Rows from block 4 of the image encoder of a small image captioner, named by matrix and row number. Rows with one number belong to one neuron. Each number is 500 + 40 x the weight over its row's rms, rounded and kept within 0 to 999. All counts start at 0. Numbers have three digits each. After the name is the row's rms in percent of the matrix's.
After each neuron's rows are labels from the 100 images, of 14848, where the neuron reaches its largest size: "responds to" is what is common among them; "patch colour" is the nearest of a few named colours to the mean colour under the peak. Only what is clearly more common there than usual is listed. The data: made-up road signs on poles. In brackets: how many of the 100.
# u: gMLP up (value half) (encoder.blocks.4.mixer.u.weight, 384x256), inputs 172-255
# v: gMLP up (gate half) (encoder.blocks.4.mixer.v.weight, 384x256), inputs 172-255
# out: gMLP down (encoder.blocks.4.mixer.out.weight, 256x384, transposed), outputs 172-255

u.268 096:541476572514453573509460490425442484522510542493548535474481520481551474511429529515494525530437389496496496501452567488527495466528559454564532524565480500513503448473452537494505500489453460470549550505462536556498457580449501461498565535512474545463
v.268 112:478482468491565500559472519455494563463524518464460422494494528498516489550448553511494477561471446534423454420534558509529512544502460509504578493508578488508535509459452522479462544526602470470469512515515504505497482476468571469481521508558546505516
out.268 104:451506529388550542483519558430467526445465527564519569496484486553462520546538506474504514506511472455458565458507500545411446568488580519518441548465491523532486608471521416426521457462449541449474437478543464479525570469437479442480501493461507461510
responds to: green face (30)
patch colour: green (41)

u.269 094:483506426574530489528534512475513496438508543481415548464480538487497457508459502476511481460484528501415543529558583485547525566400452466532547460525489471542527511499492517527507468520497532508562520445487458471520515440499512513505502549542563508567
v.269 084:468449563458509504475484506519471516555502578434522551472539512502541532423555507567478483495474494505477457470490557489510490502533463381529566497499484587586507573499487484487545465476566521478569504471467462523497554483497500521482503477577492493565
out.269 093:461455473551443481466504523540477554491519506512466440597474561542506557500572531471471512514516506499458459386522525561472459493524511508451573498535494515520539512524440563431466463568479559547492437426566545508576473516526498511503521529462514426495
responds to: grey rim (40); red face (26)
patch colour: brown (63)

u.145 103:487498510521447468443486535504532493573479492537493463497520543505476471483486473558609525548536469534519513515521441509555559528610548535560495475500488444464531578404479563547574490534487510479520513539469498463467531470469473493554414488500419478457
v.145 117:478512487574531462470542555500548546506491519503457520482500471552517570511546494472478483517471489480485516531427465481435474505546489527463539550430559484522526588484537495527541458470450475551511631522494471487535500480532395472520432493475561440400
out.145 106:553496446504450466507523500485532452487535498560470569482507447536410481599532531511458514521553553522531537484491438526459548495486499467467540520495525410428485519481433504460468469545509467547440477443479497556454571492524469567491494511556470535512
responds to: black rim (34); green rim (28)
patch colour: black (45)

u.270 107:501541495499462489563505595525454451450512472511525536554483523480512554558518474493557506515485484495465513530544457531439531527529559515518507498504490527508512560480465530540482535451552503515489514477478509539518454469478496502503487466556527496481
v.270 078:435467495465424572454482564494460452456468508502528498503483532495493507437503514511530531594475462466535507485553527526505528447586460493522519433461462492498426450472479500476504521485449556494528476511441543434406502501503498476505551506437506551510
out.270 091:540539467566495477503552475519490523547513492463457486495501470506491540473564446453429581494501523545466543521520504513493498517597431574468542521527534483474479503425502503509513443530498481547505535484526542489460555388471472471456493536532567566470
responds to: purple face (39)
patch colour: purple (29)

u.360 106:539516503502506469442459584461488458537508504464482493455605547541477515442483427564570504533504456506534514406527492581477526519483512559483536539476490467540561508495515476481468506471472525551511524493507507518552507532481530482462516532416443520445
v.360 106:460506470522550550492499490509491481567451452494551483570536449522490497491514441492538481492502604496492583538482547461362515415484435457602553476544505492519514517462497473479435541545583498456452531496461497540485502555503514510508498455491507542463
out.360 102:483396421494513505532542491488527464512520490507477485471406548484425513470500582486472483539477487482491511490563498444489488422492530501463550499526479487552497449567396502448558496503533462583545465441526542468503538507503449512463466508525539465482
responds to: teal rim (33)
patch colour: black (44)

u.287 107:531516564575474537523436530508493520543465515487559484455462501501535525547523461462475551506526514515489462510552519564453440475514479476545395481530467511490455489480538571523534517522495506534463493447504485455482507407552492433562497535514478514595
v.287 118:440509545472483484509571522565534515530536559485452481452453440541534565560488521461528503473480454444484527494552445524482541531482530480534498559443511526479500449495474572537493497530537572460480469546457391453397521448566497501537459528458468552566
out.287 117:457611443443438482473469461513495487478426508494489482453458553463489455558557511462485436521444475545433555496493487520559490521523414522453543471530440543510485525425532527535513446514516453514537496435514433469425553525488499513464527545420433451427
responds to: black rim (64)
patch colour: brown (62)

u.326 113:502508432498507527523480416539464507482467508507551564588497535529468449463535445473523466511587519515481464537509502521530549538520490465486563515488469534495508555623460458457449469477540548500489471507523541530498444437540505570468430523562481511450
v.326 109:423516461510591430495599561457473434527480508443536555492485496510500468500600478487498563504490521553519455476485509493524501537541490493545465435528485485518459446487477564533493543516518538505479451536502471494499511549458557467487536559531449518418
out.326 111:527532491444556441437512547553493543528538542454475426537470512507490474480491525522526532527440581482473419511454505525523485431476523505434515542511531358495502471433528561462473495483507511494471542494515530489463556497408392463504492538447534483525
responds to: teal rim (84)
patch colour: grey (67)

u.6 096:476483451520469467549552529486492436540497400503559541542512509427480438545483513508478485452522487464459520484550488548529478523500573503449493468524552458544495432444513517432557552475437492509458503474463581563492542478518564402519503482556515489530
v.6 094:480503512528480447492456497497537522530463500511463431524514508478523564516465487517510513527506525489495576513512520437409435542487503498487538498518467549506527468489531525483491510517523555550474470425464475560515445529460462517466514471528544463518
out.6 089:518503461553459458598501516487511518524479528470457481468535590522503501500557505542502593603437516492507467525524529469495557528504466558545516556551459531509591554431442530505489455515532576532495485516588492497442457431510432550506470512520543524520
responds to: green face (47); green rim (31)
patch colour: green (63)

u.52 106:482536556496541543545485463523501532506554519493454459460479504489513532516476505545491523489523526552519521542470520509438478476432446525495548523454503518577526482485474529521516402438532488486544449425569474515534516501501486446445510513584512515487
v.52 097:477513517496524501440494449517468530512473516493494543445483477487436432480485539519516516411495543479473521507489481555487510421430524511454524448478484518563496421539487478579492452529467457453438501443547483558556577554526564494496521498536508489516
out.52 106:534480564598492563509515542548489517443481557510487451545521486480433521491482545442466490468497467520523553516500533474447456506442523462485554525535497548567428548495467480552509463518491502443563497482512512548492457494524515490497520507507520505563
responds to: grey rim (35)
patch colour: grey (60); pink (25)

u.146 099:510506529513510553530476552506411523487482556495453429467480450401516555496504520410476447464453490565456539511504452507517545520512481535585465516560454488488509452486500483516502425562480450468511491425498452592462489517461561479543524450558462512552
v.146 111:580417442436480421480430459592524471534452481502544464501545577559472522492484473427475497544463400495507422557525471594479517546513432536509511510489488559456515481496472507594472474591540499440511479540460511491462515469505475444418515514528592524499
out.146 105:469479420496520511488518507516513508497465478515500475466516524494551508469538470473468485515528486547515506512490543526558519414517440522501524510491525565502540507482540516544505546506530582545483515453549502517540583542486491527476422509574518513536
responds to: black rim (28); red face (25)
patch colour: black (41)

u.223 094:498545481520532506481496534470516490506469545506573585548529455428499443471542533493495433529496506497478467490488448483500467516456483531519526505525524491525408504490556563492521494518509500475494489587438472528497524461515435561461490516379503512456
v.223 103:542535533502470510537539516541472494482490518560487491495494506553433558461540474494502539564519471476441519532453511503515549479502510586501440459489480486406498491482436446534486472465553476447460461478507503509459489505491495526472597462429467564531
out.223 102:514482520491538466497534479492551504510526423487521461462489479524498515536465493538544454478495470469510529519514474556472518467527553527421453461543563594432478485506464513424478448468479474436486536534485525538488505544500479487502528500522466550500
responds to: teal rim (35); pink rim (35)
patch colour: grey (70)

u.57 112:479532573431491540553449510562538492520481483494538442485542492546416457501466478513504465493531528409461504552454529507408487496505513547448478415459486501496506528483462459402487485458593518507502535584493548487488488509568477427508518487457494516520
v.57 106:508401407609525505426540565536532471465505557487534523570561546458494452463447456555517504491529535540569506498514582463546539435527546489545570453487478546487512481470527394486526500531531479506435505506525533521489449466381571468479511546470500569531
out.57 115:451468485463493476486561466421521505441561453518536440463462534512480538553468452447526501502466487487508497477527475521514531465523518534481419422491445494533474450582514502440549541419471561491525462445505454493496500477504556533460471486553522488571
responds to: square sign (61)
patch colour: black (48)

u.324 088:481545490546608531539526524502609476501470489501523460531550508479484484465558515559528492487507502519516470479467488545502450562524519568510524494506528541512486490469537448424543474531555477523479557548512533450524478511521522462522503419509465470531
v.324 097:462554489495498488503465500417505430520499509503453514562564469548520437479452530542483517449526507534520460513477551460542430434502530493520535560486563510444483470579579475577456458574482515427524514467521524502534622473483426463510564534482429519433
out.324 089:507488473516505514474576527503557489528525493530531504415525506456567443550422521459476533507516554538460520413457523476532550529553527465498505549488531583487430460475529529420514540507586525500530538523482473543503565494434497501463457509505457506547
responds to: black face (61)
patch colour: black (97)

u.194 089:518482545555527548534506473467540486492488464422519541418468478536495503578528573507518467549543470563506439403503516562456447531584530586507499520467532480453506415545484503526526551493440484509518519473504504498507441526547446479541583546556435558487
v.194 077:432508506470425464569506526495475498552460536583456516532558485417537526488515475447537555515441528547528522532545533506482490532517517481541461470529528518548560533436504510532520441533491497412505555478487525431521468525458473499502459520464490520495
out.194 085:459571563544567497399550540538488496476461508501408475528483529535536518529489479479475492496491500499534489517515511480501464549406524502485505478535523548550462562455575443525447445555496467542572493515509491477460485489540489509465519495474469405569
responds to: black rim (32)
patch colour: black (55)

u.173 099:502474510528471550548494452549497496496509498517531535491507441520514528469524486513548533500543591481466498510505504465484582474597438466517505521493562551535517510509434510465478402491457475518519455465494563510544503512466540520543469529481474513504
v.173 092:409440517493445557517434489459449550514471546487527514418518499461573477552459546468430530514507555510564478461497453467532457444487524508473430469477461551522532450537503446502476523492524489446491423460482485518518545550482432463545495424468525548479
out.173 106:437577503525631566426540449464504527511527488493438476486497496447475517560512529559489481512502505425466506492458535485481477462472621512560502503497478488480494494513524476541520502518464432454421519424507440545525463478589490446476492519494505475546
responds to: purple face (34); white rim (30)
patch colour: grey (64)

u.264 106:563469523511434486534517397513515535467447508501408454470450457552520480507495478498555536479457551519578525496512440469532525433498472529521516423541521461475499498470476495497619541487539544532563482543551500562523528530525410516451428480487481522471
v.264 109:488468542462415500497544379489521502467471478477509500479535456487474571530504442543490482546448502518496503549485506479510534551465503553527514489556556518491482524473459521476549506447576442487555463624421451528537440564533579587523485459496460420511
out.264 114:470488493518515488446494457481498423472465531598549534488513473537443530479525488525470523545505477493496524495451453559605590523558506506520520543508447483491514552475470580455466499501471506552482514487626485552504418417515527496449498530484496487535
responds to: white face (34); black face (32)
patch colour: black (37)

u.241 093:503525534526525443476430460488499479479488514570505523368428511506426492470537472521561488513526496468515501591477572557571562474406557505478485527535494462408524464506512480485496493505427475555533524565504464511538444433491470449486508498458503492456
v.241 091:540438502513554442538574530502425462409515409529561502396513484576534530527477608524526556536572478517495501559512555498560442502490501495535409423426435493582520424518482528503437526517532500585466456510510514492448469577540536527501494537506445493516
out.241 093:427531473415505503508430484539450499495507454457538485445480480487502459521516526542426443498501515510502486507412476504529397503502492550462469499505550472478508546502562549542553524522476476507519497466515525537509439486438522491501531501501511492483
responds to: pink rim (76)
patch colour: grey (71)

u.278 106:509533484463513583470465471519431549476515458491555484511508469576483398499504433496534498487500435494514514559498526494533492411498508486589549456526561448478503536535459523524518447512529513605533544406528488597534478503534485559536376455438468487549
v.278 118:544505501457587487483445551500590497494508516552534500512427412511493486557520496452529513499489489464515509486524468479490490462555590480544472513497547503525422519488467508511534442457507566439421467571512595516479513519504429472512455513494510487526
out.278 104:468521502450523473485559493589521497576469441505461496531471471446473487508471500463517460460545511465527504514468454469496507415489606498601506515512552474558387452444582448487505511500582475546495574522508500451529507542515519462509466498507560430558
responds to: teal rim (76)
patch colour: grey (63)

u.349 109:466487569476421547517513524436492484486523460505467522510547532506493512450532489498531465600516482493467459488468502581525542408509517479544524543519519512532482419454513494495532479453414481469557589532478588539427534516540453536552472504516571483528
v.349 111:486510565568498531485494540413544472537469569490522521506466479529499483460471475440537547503494527458465515403523511498531507452431469475436526535430452519478526493598528465500435442487502453520520545450479564452499487547575516520431472474531437517412
out.349 110:447521474468455539499519532487437520499501527475508595549480553431448486513543527543445513518467495436502499490458545588449478484501518540501558557475526453505534601586548526518439454459480514521456528543517471475459503493425545523560559548468477481469
responds to: white rim (28); brown face (27)
patch colour: grey (69)

u.257 090:547553484503410539512552550563538510459537402531505523495443548479502576477497519552547485541491496431496516535487488572550524528548507534547465538459437441446566520532492524528517530578425542488529460417469498531511504536461475494478480553502464518462
v.257 091:553506483550453494482486517487590441539446565512498427493541587472572566461525474505530464482525490512511476570509477536455553576496442505489487527487509451508487528567487468483520439509472539512457495472424489464453488519499551537585572483420542528462
out.257 091:504473549501500461460539444514519440545469565507531459493512456435538534491527476415458514478435537541568490524510473574462469493438517523481482499530507522555460540425481501456462506470506519510457550526504502478493464525488549542588515581480565451502
responds to: orange face (26)
patch colour: brown (72)

u.186 108:565509469477505443497456543479436511481507518502512498494543525568551510479492465481520504481523517529496460464480452502526426514508428524516513400530479574425514452487510552454537575510529504531522491460485552490456544514498514511470514463578547463465
v.186 103:534500479552494522477534478530521500494481530523523524468564484477531471453451495505577502550506496472531482468467529522443508645525483530560483527549511528456514558477454560531504441538488513533508475425612517548495476523523509508536480509548518587483
out.186 104:512394606480475505477546469589476502498499471498470512550522487511434564494507525460483520538463445461464524495408440550532430420511525523477526531536473481484493551540462552455533504530548490522525503531468530535473516534529564457558535420494524471501
responds to: black rim (38); orange face (27)
patch colour: brown (81)

u.91 098:485493513463542534447505441508493527513514534488495552379506464441505469557543533458525465491486458509555493520443464585479517609474538488534477470499504465519522511563503541501486554448437543520517454552502530455424521472474471490517560511452517461535
v.91 096:475498502519481563556488470486522467525479486490523463474452565534534437458538475529518531496489494476497469497541500441527536562567490547481465489474506527527536516509583482503477521519576502469495493445499491500456444471451480516515403531412445528453
out.91 097:487459449520562478514511402529553545509513513441497478471491526519548490460499560397485485504607530541512452461471511502506508558468502529569479467532541503437449464522545528434420510448560536492543516560535487526499494568570474494485493465509475564545
responds to: pink rim (49); purple rim (25)
patch colour: brown (65)

u.4 116:454518508514482480466487508532484480499460544519488495479541457455462532544536504508487559468500501548560585480511514436467525512548467414400496460503528412489479544480543493526454525446418538488440464461439510528528473435509532503544487492480503438482
v.4 115:501565539419467470464459556463564507490494461398515565472505473524538560529514513524532556451527470565412463447501489428499512567523429474414503506472484516451514522528544451513498500449540517560489471529480538481501412486477516505509520533457518458511
out.4 113:511475489456457500490496497516518471491477517540460491474486525482513517517508521519487479480502500490434492559446426504495516553449521550568497568543444514434449515533419535554416446437491507499509460492478490420497426576542509468499557466415442514486
responds to: black face (39)
patch colour: pink (30)

u.323 107:503504551472463540466547497492408423486529526528535561463494479500529424527516499511504558508460510519467552566485562499546507540483518522540477531505578481484498436500496497486539501482462479472535565546516518451448557453476465554451449488460471528519
v.323 110:489546535492500509491521493542459494462490450471498511512469543541494474514426537452538491509459495498427506508501573513552489564504430445452514515483524485492480515454469516455451570477473519459471457529424495381442463469481533556469503485548550506558
out.323 106:545552504503488549464468531486527518546466422542500499489487489494428524470498497521574516490440511519480467429519521560505423449480461483513525437484480528591513508530490515514508491387501449495464534512484463512533482538469482470534498515474540431472
responds to: white rim (71)
patch colour: pink (35)

u.325 103:486493446494445537615458478550472570446560500501515486488476476522508491492467548516555541524449450517555521384522490464537539478483472499415484534509502440481510516506506442539506442447445548508517468467427543574516519469488471525522440489513429502509
v.325 112:561505476439514538485494505518480475463475555525465495527531504547523513534477468451548536447440546476545427519515496505509499391462427505478457507513457461473546484475436526406520430472493553501474462452475500528543550435536523508518427591454496533480
out.325 111:506550497528518554463484574514549510485515508520389490525539526507501558506539457552539525488466489466520519583500395477524519443495533471460478534550471464541490518425453450491571476546576497548465453498528501529538504520621539408458516514451419529508
responds to: green face (26); yellow face (25)
patch colour: green (35)

u.136 110:496490481539438484521499535477431527531536506559492483473514544479483541489473489485506465519429550482475468450458519526481532485486474460505477494510463555446457452482487482502482532510482483535530525540454500485504460423497479518472503484523502517465
v.136 111:473497443511467485492504500535482490550507518501562482567509491554501509533487486496507528507639518481485583456493429446523550522516522485533465539514535462493494501464476437483471493457446501491587492510514495442547399478496495452414467514461458466504
out.136 106:555508532398454488546488549556470516487539426456550527557486514540489482526506479506527477510513589487478540442486496486440537479573558510492488508440463461476436548514489419502593427483454449503523533496505489428518540447505506488473602462434403474523
responds to: white face (45)
patch colour: pink (36); white (31)

u.220 088:535518454541504522497471461544493487457444443495556539433497495533425483471476463371483549443573533486512503532509446559389555561489489492437406505491471474527432549517461588518508495539468488406513471467517502510422528554490537499498575557473571502443
v.220 095:441541476584463529503499502486537517446427493545555474463494493453454518501468490470491536548569505570514484486455509475480558544489454488525554527501487565471480525490469508491493497493525553575506519446489408479488522525515496592493544525481506509458
out.220 105:501540450511486525510528464499506463510491509474492550517517425488480447422575476499527527455482618442495507544467424450488442535521503505495550495549454478543464587482451463531449479523568543479559512507461565467466479556502521418576424467527537504505
responds to: orange face (50); orange rim (49)
patch colour: brown (68)

u.353 096:512458499564498508495485464538500477537503429471503483483475524544489534533516508485497442475500519518405473431552520489531426423445516547513459457521512570495471435508515520517544573491558492505503491546456485500519459525492516565431490583530472486481
v.353 098:486511512468483482523523468447536536500519501513569494486479524534532554544480528470414490533485538507444507554494477450449537535488509499454425494502495511476539474539441519447505498454489481492450522527515449505526530458463439425513550518461514519482
out.353 095:517530489495516479515458539475481528506454537493496495449507529529462527577533509531456539498377483468513544584430526473566479543517483503497427478481454466565558579475584514473487512545492477533460525491500550544466502536434517523506456479473527461507
responds to: pink rim (84)
patch colour: grey (64)

u.246 107:472485515482515449505465525484485512498533493502464543499466526524490529532528536556469519567525469475515450428552469547508505534438506522537484544501461493524434532489499527502524496404515575461507450466484486483457481511454447511518564467599518535521
v.246 120:470472523505515452503562533498516452527555463465490508545481502512457471474495512471518476530534525506516415510524466542476495596514535496567555479471538479413561477530564466545452492499474588529454535525500578476511494459514427496441491491481387521465
out.246 115:526496503581511488472488518544541478517454514503488487524457517593498583461423473462532534519494545494538545482472520534484533502461543471483524484444510532487468523474495531459507484502519506459531475548527503525462491529618508525485494488507500498561
responds to: black rim (53)
patch colour: black (32)

u.73 108:464497492579508494553469536511518451563503540588523560515515469478501475545478449505524527476433524508455468593437520448543532512479530475470500477499509446514521493530444470569537544404470469492429473575464506495476557455449497464476514468537540448451
v.73 124:509480480520448460506534470529465512473503527471513514439490551477564499513525540527467602555495499555389486488415505550472476459423508470515522563490498479503424443527528491558473507493579551501484539459435516428515454550505548531524544532475440522514
out.73 105:513505440510486457518556457534531565471495528532455524455534534422465511531545575507545462485529518528493547516477525513427517546401482537517502467470566461479461495472491447508502481470501486455565545507511567497512502493518468566494464449483442535502
responds to: pink rim (71)
patch colour: grey (63)

u.19 095:472494467563484574489448515517519414530515484452509531512493571481512471492542519474518490448459523560489456539516500548503405577437534534552469434475457557521481478461502481437517531471561556572549478560540588505465503439492515499454576506516483393485
v.19 079:534521585496502499426490528444552521443474474456504511537478581552485485495499549564431548523458410592518459499527434441520417521428516517544450375477498524543458499453470487529535560493489532522432507445488503488477573546474451519480511520511526485456
out.19 091:526555480418518464518452494491491575542547538545518483389497537517505491442448511583467483499505529528510472560500567532531438386456485542513513537528472421488508517513553515476501467461491554511455527494476517449502574481507465523548509465510491510450
responds to: pink rim (46)
patch colour: grey (68)

u.285 087:496491516515515493476475467515489481552514524481500458591458486445510526489530406525438559512438495484482491507556536443472470520446527517516552589527498499501501476505472544479505509562608498518520567568447533520514484523483526470436477534491485430457
v.285 081:533474495522505556501409458576563465507465520463535411500507491477548564484511524481448523469528516520454530518467492535453553415415402475469488515513466461517520529404504505493486446437442513516493528463463576487517529569519522497491491569503491490462
out.285 078:531544538508519494548462502482516496454533441459506533509472451491513485508523492503460455503481486555501495496485484457508501538542440566613538449507522562453503496526502506505485596456488501468568501477454512488501493467417476470478522529498546494546
responds to: teal rim (30)
patch colour: green (43)

u.117 107:488499444479486537520478483446532476542574502448490541451525527493514441512486412504575462583617452513518505486456508498542567427547493478513522533446542473474534448481504444583522549499498442509499558512515517488472502449482420522524481472564487506524
v.117 116:434473486553440547503481433507521554516506502462494507515482563498514455507509526455517550539473482463514528530518515548546461431488597457533441518418513445548479452595466472486464474510517488461536488556491507533448506475498525543401542558543492540465
out.117 105:480493485456477496511593469483490431499514518497474504485467533442517484523465464419523508533559539530512514484490545448451477477513454496511581500429459514417454534504507460515465505512495474484466494555487479441508540479524448464428462423574513510602
responds to: white face (30)
patch colour: grey (65); pink (26)

u.274 097:499493453435462529484510472466476507441507517492532490473467518485473489394487462565572518514576515491440465463529510457482509453521529486526595501487473481578556484543444566536501508554536446469584536546460475473527456483508513455443505458571492530581
v.274 088:514488548472477543505457465486481499539537508489504473469511509496519460553472515503491461501549421442492423484530485493550524558497560509471478598497470600533512475495534480450483446551507500494560540523457521536536466482460417489446518510496401496545
out.274 097:484477474463489452496501482559502495567590528480520528499506520462459547518539506429387567482467494542506519485452420577496537541489478503487570467487477508417516484509474459412458529510455508506537527507428470439515531490434536529559414491436465518483
responds to: white rim (35)
patch colour: grey (71)

u.208 098:524545537519443561490545442495570493515547452550528553503531588446521505496481536468516460484509510488531484497472512514524531497496518513586485462519479463493491423519468535519476516517566460528539527461453498468515557484504513551418496467524429468618
v.208 091:501484487489497515483506514469503499452476507534525479470471535509551490541430519525454523571435522594486551523510519477490488525500551564459499542489443495523501569568476484472517502496482499489377476568441485437485557521495449505491537587506532519484
out.208 089:524525527472494492515450559550477484466511536471588528467461568477487517483505561528523513426537465477459455536548534486566522530538547499507505476512452563463582543450548536553488465512505490504517493488529454437472517557437474554442573497499459481544
responds to: purple rim (58); pink rim (32)
patch colour: brown (60)

u.24 101:524520541499469466411497511508572508498463455503491528531469443462468514543523422556475506435449448476475488603491491502497397498527490557424499449526482532485477570530530443459375542512505511422529554540453503480482515499487461432468554521533528446514
v.24 081:473443442488499488495543511524454478508452509575474487481516386442461469503556438493506507450447497565473427562536476446466517439519565536515538452455548496544502518487527566591523446480492441511512441522501472516495506459514518502522466532519531490533
out.24 088:514395614509496559486500448480510448491484389520516474474507544539543533440466487446567428439490583564511443458542535425480608517447476453527493476549480502491509539545453485561585498455563535524471513502465548537500442511480590562509493528496489492550
responds to: orange face (28); red face (25)
patch colour: brown (71)

u.280 084:438522527414434577396523485509519496519563522439471502551479502443518463503472381499542516514489504495481514580520470430506452545497426458521521482433548495525542500466542487515424549417501525469527521496474503545445532498534483459519456512453496460569
v.280 084:466456472555547552533489518475508456484540488507478408483582524453521504503431498548553527492517554458501474469458494501550496515549514485485504522462534592544486499474523530505413520509544557495481477472525544494504503552530456518442461483388471448461
out.280 078:555497510497518497483564533440472540488481473555536518475434459514486536454510555547459560514471509454523526494462534527529519469520504493534503506495443498436427469504494512514540531529497498567548467589458493471561464512406492559470452578498509436491
responds to: white face (27)
patch colour: pink (31)

u.375 108:528509450527502515552447428584467560458477485512447525470466549516479486448547451513537485487586485482482486521455476447490591464485465481478505490519479506432520463493551457541469472442481496530517472462531513493526522480610515540496538485531465514538
v.375 117:476476533479462440453500410534463498507521540507528513477504600487470488473448486512601492534528545481417517481448470459537468435504492471441484509494555473551478522484592489510423539458466543515534507521497492571468453529561520559467578498474477433506
out.375 100:514465483499556509596505480506499506574497534501522490423491508484494562496502469491476577493497529490517520518478470422521480492561490417537481566475514483500540531517473487518523561590456526568552403483472442491476457450476489541494514518514486481544
responds to: white face (45)
patch colour: pink (37)

u.66 101:467544523491477529497515448488414498533521474544471472520416538499493515468452479508552446535554502410486518481497576420591549506566513520537446510489530430472511487523400471521489483574520440529506538477513466469454490470526491545448502546461501520522
v.66 101:465524484533512440499456468459449456500521497459494517534433524509555448463509517497492534563488550501495447476562567453577429578475533514533525545553468470405567529446512507561540482467520492556513464471483494469518461498513526490520540511583502509531
out.66 103:486443534448552466514570511512416483476371546508517425513528542521452497531542504517501599501457502521554503419504424536432526512444465442452553501476488509501409480472534464474468524500518429533456486532455438519446448473512543551481555504503501577574
responds to: white rim (52)
patch colour: pink (31)

u.329 091:553532568571541502553551493476529504481473499515488443482501485468424599451517460467461486538523476402504410556495518493507565556480537456534489536452475501492465491540464516570543500431456412548471489489520553526469564524489441532520516488451515527524
v.329 077:533531477425539449517420523430497463506496517506563514521565560438553482452529495503456465537430511481481503468596514545531503464496525476500471552499505389496524446522471526507596477506440437464512502508482514465512514459513644552476480512544538514516
out.329 088:488475526554501460519541550511383484443544542471437476460419465496558501533507439505474476549489475488596490530518463494485478449524509480524496540554589560499502562502444471439505528510513425513511606465547505482537456517547482497525460492454583468467
responds to: purple rim (75)
patch colour: purple (31)